config = dict(
    arch='unet',
    model='spectrogram enhancement model',
    dataset='telephone keypad tones over noise or synthetic speech',
    train_examples=39062,
    gain_aug_db=10,
    noise_aug=0.01,
    n_mels=64,
    hop_length=160,
    input='log_mel',
    win_length=512,
    task='enhancement',
    loss='charbonnier',
    norm='instancenorm',
    activation='silu',
    pixel_unshuffle=2,
    widths=[96, 96, 192],
    blocks_per_level=2,
    block='basic',
    attention=False,
    upsampling='nearest_conv',
    init='kaiming_normal',
    residual_init='none',
    optimizer='adamw',
    lr=0.0028,
    beta1=0.8,
    beta2=0.99,
    eps=1e-10,
    grad_clip=1.0,
    steps=12400,
    batch_size=128,
    epochs=40.6,
    lr_schedule='poly',
    final_lr_fraction=0.1,
    warmup_steps=620,
    weight_decay=0.4,
)
Rows from block 4 of a small spectrogram enhancement model, named by matrix and row number. Rows with one number belong to one channel. Each number is 500 + 40 x the weight over its row's rms, rounded and kept within 0 to 999. All counts start at 0. Numbers have three digits each. After the name is the row's rms in percent of the matrix's.
After each channel's rows are labels from the 100 clips, of 14976, where the channel reaches its highest value: "top examples" is what is common among them. Only what is clearly more common there than usual is listed. The data: telephone keypad tones over noise or synthetic speech.
# convs0: first 3x3 conv (model.mid.0.convs.0.weight, 192x192x3x3, each kernel summed), inputs 0-95
# convs1: second 3x3 conv (model.mid.0.convs.1.weight, 192x192x3x3, transposed, each kernel summed), outputs 0-95

convs0.88 111:498573556535449501467467474522530486524487527487502524497551520577528495446465510544491466557532526478502562533508555568573543534524559453447503560509540501509502545472535455522492512553529551538498540517446539564585532482570569526575511548498490545456550556535588534497614506468501537461
convs1.88 085:492395446498517518478458533447418519488447501495480450505435469436517482560528469525576537441471493510497503468505446429434466447472537477544531466556514498522489489535534496465483494521477495545479494435521460431417477511485435445388467485475546448541518439473405478448442500568523459484
top examples: mains hum

convs0.94 062:435531512520489474536495490505550494501423518432477449498533487500505476513486528527403492440500473459477546523436487522519520470511533465451420454439506537527507503496528485467424415520502546505466526454471547580516506442551473550548451514514465497448499528496538427526551498531457509451
convs1.94 064:499499500465453544520527461496478474502436458560454428409499440412518484604524461462526506500500549479495497508525528464464477517473436438456513531580582493566421481419554388518505546542485432464468511445604474523486524488524504516455491529482501482460566499527471567494487454570558481474
top examples: rumble

convs0.178 128:448493459537516452447464532565487529571579511497453515555464518488496541538456508528498490557563520461469552437503489444450539474548516573486524531480487491511494506568563496448535537534583502489445519569494492461434544542493490471444532523497436464426539457503431526464471527498444434524
convs1.178 097:542519533453454542535498457480530470475480487498537458505541510425494499473562440458471544449449448534544453547513520500532484521469453480508485450496410457477508500448413426541467481430448455426541438523491539559537438485495531516515458472476493530474416537492504519488506465510527543456
top examples: quiet level

convs0.3 061:428530512526463452516495491477541498483513523488455524493537523436475574513557575533438474493482508515527566485454505472542480506484513601437423499468458605474498497488463488444519472533491516454463539531455506549527535457528518599542556504501512513434470514533548461593538421563468482465
convs1.3 065:515560473485533501538504521534508485507527556585510559466441429508511493668540564503497472567504545535536522520489547570532513575506485511466506552532589536519436499441522550507546561541510494508495519499532470478506476531492533547490567488472514495479533467508520562498530535588560518495
top examples: rumble

convs0.42 119:516509522464483527476440448470468525518574461490526555548486505523503463454468519465472479526544581489507462538495496513535480592561469515497525513480508435498422509515470415534545534476531466404525456613450474516537505445503530531504524527442488522462482516525529578493539512425515543473
convs1.42 092:476441480523484484486475581515444511504487509436459490482482476502556451473510488550525541452469468527509567468535406439445507428451557510536525446514499552482516483517555519457421469560478536541453501422537506443421503562472445438398464477511539475524538478448433452442459507549478464530
top examples: thin (high-pass)

convs0.47 050:442498501521484478546515485497523463470472539492479493453510539496507557532584552517444483493475507516517548548440504530524502502481507515421418472480519554461505517460492488459503453533463512427487527473504531553526502460558496541564546508552520497402470504528578425527566429558474536500
convs1.47 055:482532504477500522533516480519535498505446501538457435460486456368517510626510430497516522498494554510504521539508500475421490514476470460465512513515563473547450525466550414492536531563486438486456503439609471488443504503519502529481493530455510486477556507537497527504484480597552502441
top examples: rumble

convs0.144 112:446486463555508460486483548583508528561562506464493512552454523469506531529501519559537499546550522510495576445490474437418553444528542553508507503450469493512488520562576481422552528547586516526481533522516514448439524575518460491468522505513504446507541462503450479484500492505476427545
convs1.144 097:551509531457459543531477426465527497471451496519546423529541491435492481477564435448484524450453444539551431547521521503520477531476455472495495477521451434520494486485440408545479490428444436440551437536484552555529445459516528511515459470448519530500428539490507522480499497508554544447
top examples: quiet level

convs0.6 120:439497468541510453465452554574496538573585522480469509556461511476509505548482501532508504552555511489487565434498480418428537467536519577492508513475469487504491506568568488439539542532575521477455502562495486443425521561487484465448507504503462466452531468483435501457478524497464434535
convs1.6 102:538520534466458541517474430486530499498478498508531443514548482450506477459546430434452533455475446527538445546544511496535482529492446488476481475487434447497496469482437405540461503432476436426539451533480551564533461453511532509526465483443502529479438539501520514481500504485546541460
top examples: quiet level

convs0.132 105:461488517563573462469546479518503498544463425457439501511505539491531442487459535567525529460562516444431538499493450552495556445532568450532484465460468492486424556524491460468504464560531500585436541448569551523495575514515513506512460576489461504528536514572518421523521462480473486502
convs1.132 106:534446485450495530536535526432450470459457499502526446492483475431477536523551456556587510437439476522511472491465495458452446417423563536576548430591488507492490548493476546487540548527432498520517455472525460445458427510481483444425433470478527486548490489471420516445472466553537485490
top examples: number of keys: 2

convs0.191 109:463454480470491452454530486512494527536551515478428510528493466552534462496433449446488522519534520415455498479524487566504466479532468523475558483543538472475503482520520500471485538487525502445426500545476493521463515463532512407463513526483397499385539478478455527422499561482453476476
convs1.191 136:507533484440451525517424543492463415481558451499493554430470527448447487472516479482444455463493509497507492477434527443501474515537456541498510465522449508398443549424432529514499527494470488390494448538446435451498469523427492471471522519502464488448460482491485535462493481536500491506
top examples: speech

convs0.70 062:464488490491471482502542481473539486468493509532479538456500495514518572507591514504441510530476508538554528532472555551512489542486502476417433534500541517474499494470500484478526472514461522465488538478512539543528466453550501526563573488556540485379483492494563477518551419518491522484
convs1.70 064:473518516491473508519506460516526507516451487489445431483506480387519496554489407486521520470519554471466519555516470451439495470488477456484548473516549436545453539485541392469530518551515425471440519432583493489431526477533507533478456563429480491467557513560487507524480478556537514429
top examples: rumble; mains hum

convs0.146 107:538463500468466520448553487460482465448531502520495466488485492492436561489491470481463434525464487474517452506442473465500469559485461532474506511531461448508486495498502521527454425462472495364508452564521444448487474474464511528459532493571453527413449494490454530501475443461521523512
convs1.146 110:451563450529512464426528523515570489545547521502420553498467520604539495489477540520421525505542542478495558456516573527515543496508524532461492485495514545414485544491484546469489483534553547507439553487513512545508568538513499539525500552545465460444522446549538492527546483489458454494
top examples: white noise; thin (high-pass)

convs0.107 101:458480511567578462467540488528498498553484426458440507519499540503532436496459523559537525466570529447432537497488451552491556447542564464536513465474472475489437558529493471465507492558540496582436539474563535513486588523520514503504463584485463504534549506577510433521520479485489483523
convs1.107 109:538447484442496536532527529430441469459469494504534456489485472433480521516547462547578523429437476524514469490471494453453442420426560549574544428589482517476481544496469539492535548522427494509524445481525448441466423508465478442436433465479527487550484491465431517441469470547543487490
top examples: number of keys: 2

convs0.86 058:442492511480536465532500482485509481458407504482471439471526495474509525563526529506417493417473470490484519525456471515489485492477497445456403426450551539490467483492487498475436375500462507457471500438513532549509464468536454504553459472539482495478465519482550418481528459559451513499
convs1.86 071:512513530481465531508525469507513501522458480516463426451535452397565497565501419486503518479511587486486516541536495450444475492493480462472531505544590453535443522462561408495529537564486432474465485455602514491459530496536520515487456546448490510455566538547508527501486454569545510461
top examples: reverberation; rumble

convs0.21 111:437504469556507457456474541566506532563566505461473507559461515465495515530477519554514496542551508486478572436492489424429550449523536562484489503428461490492481518568573463422552514542578523499465517537507497447445524567506468489476510509510472457475533470500458484472506490488456432532
convs1.21 105:543518536463473542528487429476540511492457513516539422520553482434493476484555445441476545445465432533541441556547511497528486533480456485488473472496444445518497479499448404546481488430462435444547443527496560564531459447525537516530454480444508532494440544503520514487500504499555548448
top examples: quiet level

convs0.41 079:488519509510448514516525476510548488501501535504512527463502515548513581472559512516452504570500510509544549544464558552520510527527524468414468560508529511516548523467541482494493488525501549494513547487489555548528505466557509572560563527564526490385498511520557481563570452498524534485
convs1.41 069:468475464473470509512520469495487507512440490529431421480458468398508505582500429485534537467504548467467519498511513472433487480460460439492539488537538465542488514485544398476503498550499452483431523437607456520464523477507466513438480548474489455472555457540435530507457468565535467437
top examples: rumble; pink noise

convs0.98 113:490510547468422475452541521448512438424539501516472519432546468484443513418475488496480460474424462462487496530457516477521445547428471526449459478487472499462543478430468568501425457468437547434471448543495503468528452481482552527520501452563455569465461543454520530495505417449470536534
convs1.98 095:424513435503531453453435490507496483552564496493428566511438438571475497502483538449448434543569583493505523460471492509500498490548482516470512513499533499459460435510500509448494492499590489526447584486472505487473557479484471489484531533531511441469551425516497472465483542494482445515
top examples: thin (high-pass)

convs0.97 100:487589554505427477466511496514536456497511552506496535455561485535491551458479504497451481551492497507520554534512582530587509542488498488450462536499505538463545467469535509506498492526503582494485497514487550555572472471568592465582533473543503549473518556463592547440605455506501526483
convs1.97 085:501423471462471522487425458448456512480460476490496443507474457416501493516507397481573463460488519497493474491516428388444441461493494471475554474536539439518469493512538404476495535493482444499484476449493491423406465478514489473436461495431529480505501466490418482458451515512526481434
top examples: number of keys: 6

convs0.81 097:460492491480508434516507557521528457466550493473483568432513483465519478554556513523544508445465498572548563480520482499497453455458519551522462404512510586454526455447455526433497521526465530539471515487489500519487464511512503436532462448466561493589516496463510464429501451586462481525
convs1.81 084:524508491485451525461436463510492494486511441534522476501517481558488469486512427477441417503498549512523471510493497403513501528565489449345553528525597438498468516480508448516511554492477419453528482505479518496502486527549531476527486494432495494448489498523516479449511554453545511495
top examples: rumble; thin (high-pass)

convs0.190 151:542448528491552538521586486474522533484463510543507461494529470493548499591521537506540567452483494517523475537572506583528481541462528484563456484574544489571472482508490510547494438509460509518505476506550552550545478484497514502533463487519513526531508522484516488506511455560543527475
convs1.190 187:468504473519483491449452527517460421473543449466461523448475536535449482440475500502416442465493480471482492450424507437479547490541490515428486464474455488401487531450443500490485480509488481451455482500480467453495531557451486500485489520503453482438470474521477466479488500475459471549
top examples: white noise

convs0.45 103:481568544525436485475476466510513451487455559484485499458551502565495521458478508556482451542494485474494561520494565549586529511490567455429467549499536537475511523443542457503481443548502551555482515490425522571579510477574577498577506511491491545439531546499579516483611491498487520447
convs1.45 076:521402453458482537484462552426418503487469474507489467493449464442515468552527457525582532435476523505500487475499442424468432453471522481548541458578535476512464499514523520462507517514476487529495458454516474416427450519507475440390466483467540462529518445476414489438478484584528468488
top examples: mains hum

convs0.109 085:461597500543470460468551505517550478509535502495442542473526483542474528436477530573432465556494490454487531482478555529582547499535564508440408590478444565510483501481508518497462460543516566555454506513495529550559531479480554557533530508601488516465512498482541523527560476481463487524
convs1.109 131:520468474423489511550497581464443481510583465468511594476459473525510500471542542530557476473507541523523507503472455535496442451468536574549561470600550539458488497459506577468538552529491512510514494469490492447474475532490496420409497492500542483553525468462431500444494492574539487524
top examples: number of keys: 8

convs0.143 118:458489503484437454434512445487502512531517521481435479532510479509486464438429459449471488518537521404445471483497498547510486505537453485456529500473502468477471490519507465478457481470526479434435487538446482530490521442520519485502520533477388517371495504500506532491519526432430484449
convs1.143 114:505517478444451527540450558480477434501539492504484580431450521429465469472531509535505456490499530502504521481424524479499462487496510531551543480560472525436419563436457571491527531540488507444490481516485428433490475550451460465434533518517488481504495474482481558474507457538508484527
top examples: speech

convs0.16 120:528483519488426529467512472484487468464566534481500537487508480500452544425491490462480442573488526471508484529453511490521478557501444544460495536493466443466518486489511485513470498470504536347508439587464464470506490461467557512480577498552468538450478513474468552473489486434525536512
convs1.16 091:433544464504531439444453526491565442514529461485398543414489485607508491504458540500442478482522486470480556458507542456457523497479507499476453467486464533426492493448474506453462463520527519534425589431470499494445562499490465547521503542510476465463539461531517491551501444471463444477
top examples: thin (high-pass)

convs0.37 046:423513506523470457548515485512551474500511548458464527467523521479516568525569554513456512505494528515518585524413504513541494497477505549446444462466478541463502488480487499438522504541488518439467543525484543554531513453543509535579548503526521494445496507517583443519563436569477501482
convs1.37 047:491521483494507520555498459522520474472449485555494450458461450387480496631534469492541481529470524535527507533464508477430511541468479490446498525501559498558417512451531396502534550548478442492474517442559452454439490494495516539486524506439532470482542483528486536496466523601568494444
top examples: rumble

convs0.150 094:457481484484524434517496556521510462466539487490487565437507486446517490566560519528536504444470502576546560474520489478477463455460525549519447415501502593452509458451446521442510510525467519546477529470491487511477468511494499446522459454466564488588508489479503454446484453594460476528
convs1.150 085:533523502483438532460460469508512507495513455536522481513524496584515478487510437486446452509501575506518477522516511429538496530555490458342560526531620453507476528472513468519516544503475434445527467511485528520522484537580549483541488498435488502441486506526539494455549553464543517486
top examples: rumble; thin (high-pass)

convs0.183 092:469561542506441471463533498495537436449469515496476491424543473483463551464508496500452483500442458508515532518493545499570501539450495474426420488477503542454527464444511517497471423509450566505473505471508543542560457462552562469584504451557504544478493543454581485453586410521477512486
convs1.183 072:516446461426438525495451468458484504494488468508503458479467451426529515525508379470557481469497574497499490494542452428491410474501467452461590468571584423509468500451547416480522552515489436476496470463537493462445473484538526469430456510421515464485510454499419497456495468537520481435
top examples: rumble

convs0.74 106:471536542480413461455514527466512429423517515519468515422542464472436509429483493501474459479411439472494528517454518468512456542426469513449439485480463509471545463428481558490417450474440559443463465532492491470521448491483544532527508433556465564476465540445526524500501427467462526534
convs1.74 099:450509440481500471466446476500479501544560474497449570522437439552491476504476545433449446539573588489499505452488494558517472504561469505470535516500565496470432439507506498463490489502579454511464571514475488507502545462480481453478531532525504453471550428508474486429476549491483445523
top examples: thin (high-pass); white noise

convs0.134 049:426508521507473469550531476505557472488477548470478505465535495492502578533562517498436508509483515512515552558429495533514499512473490486440428476467509498480481479487500497464493458517482529437473526494530564550527481458553500536585542481562511506421492522484581443506549413552481527493
convs1.134 051:478504486489481515535510441517512508500456472511465440492469457393527494565512425463530527503501555505503508541505474474428485491483460480464532506512554474542423513485546375470523533543496419473448531423580472474425528468500501514463485547430517462465552485540465515494451499583552489453
top examples: rumble

convs0.78 090:461540529506453487491542485494534447454440522522476486432535497503467545477506517533427489482456441472492537527463544522544513521486526440420399518500504553496519499452505503509430420516451554526475524444513548536537485484528537542573500483579480529406482530480571460544565435504492522503
convs1.78 072:487464473431457509518503489458479498508486468525451461462468447429547514577495432467532534477511597465467496500539482480478421451482468472499564490581574458511459499436552433468534533547488444463452496466602491494489503489537496464432486554469495470468547465534439516475492452584517474456
top examples: number of keys: 8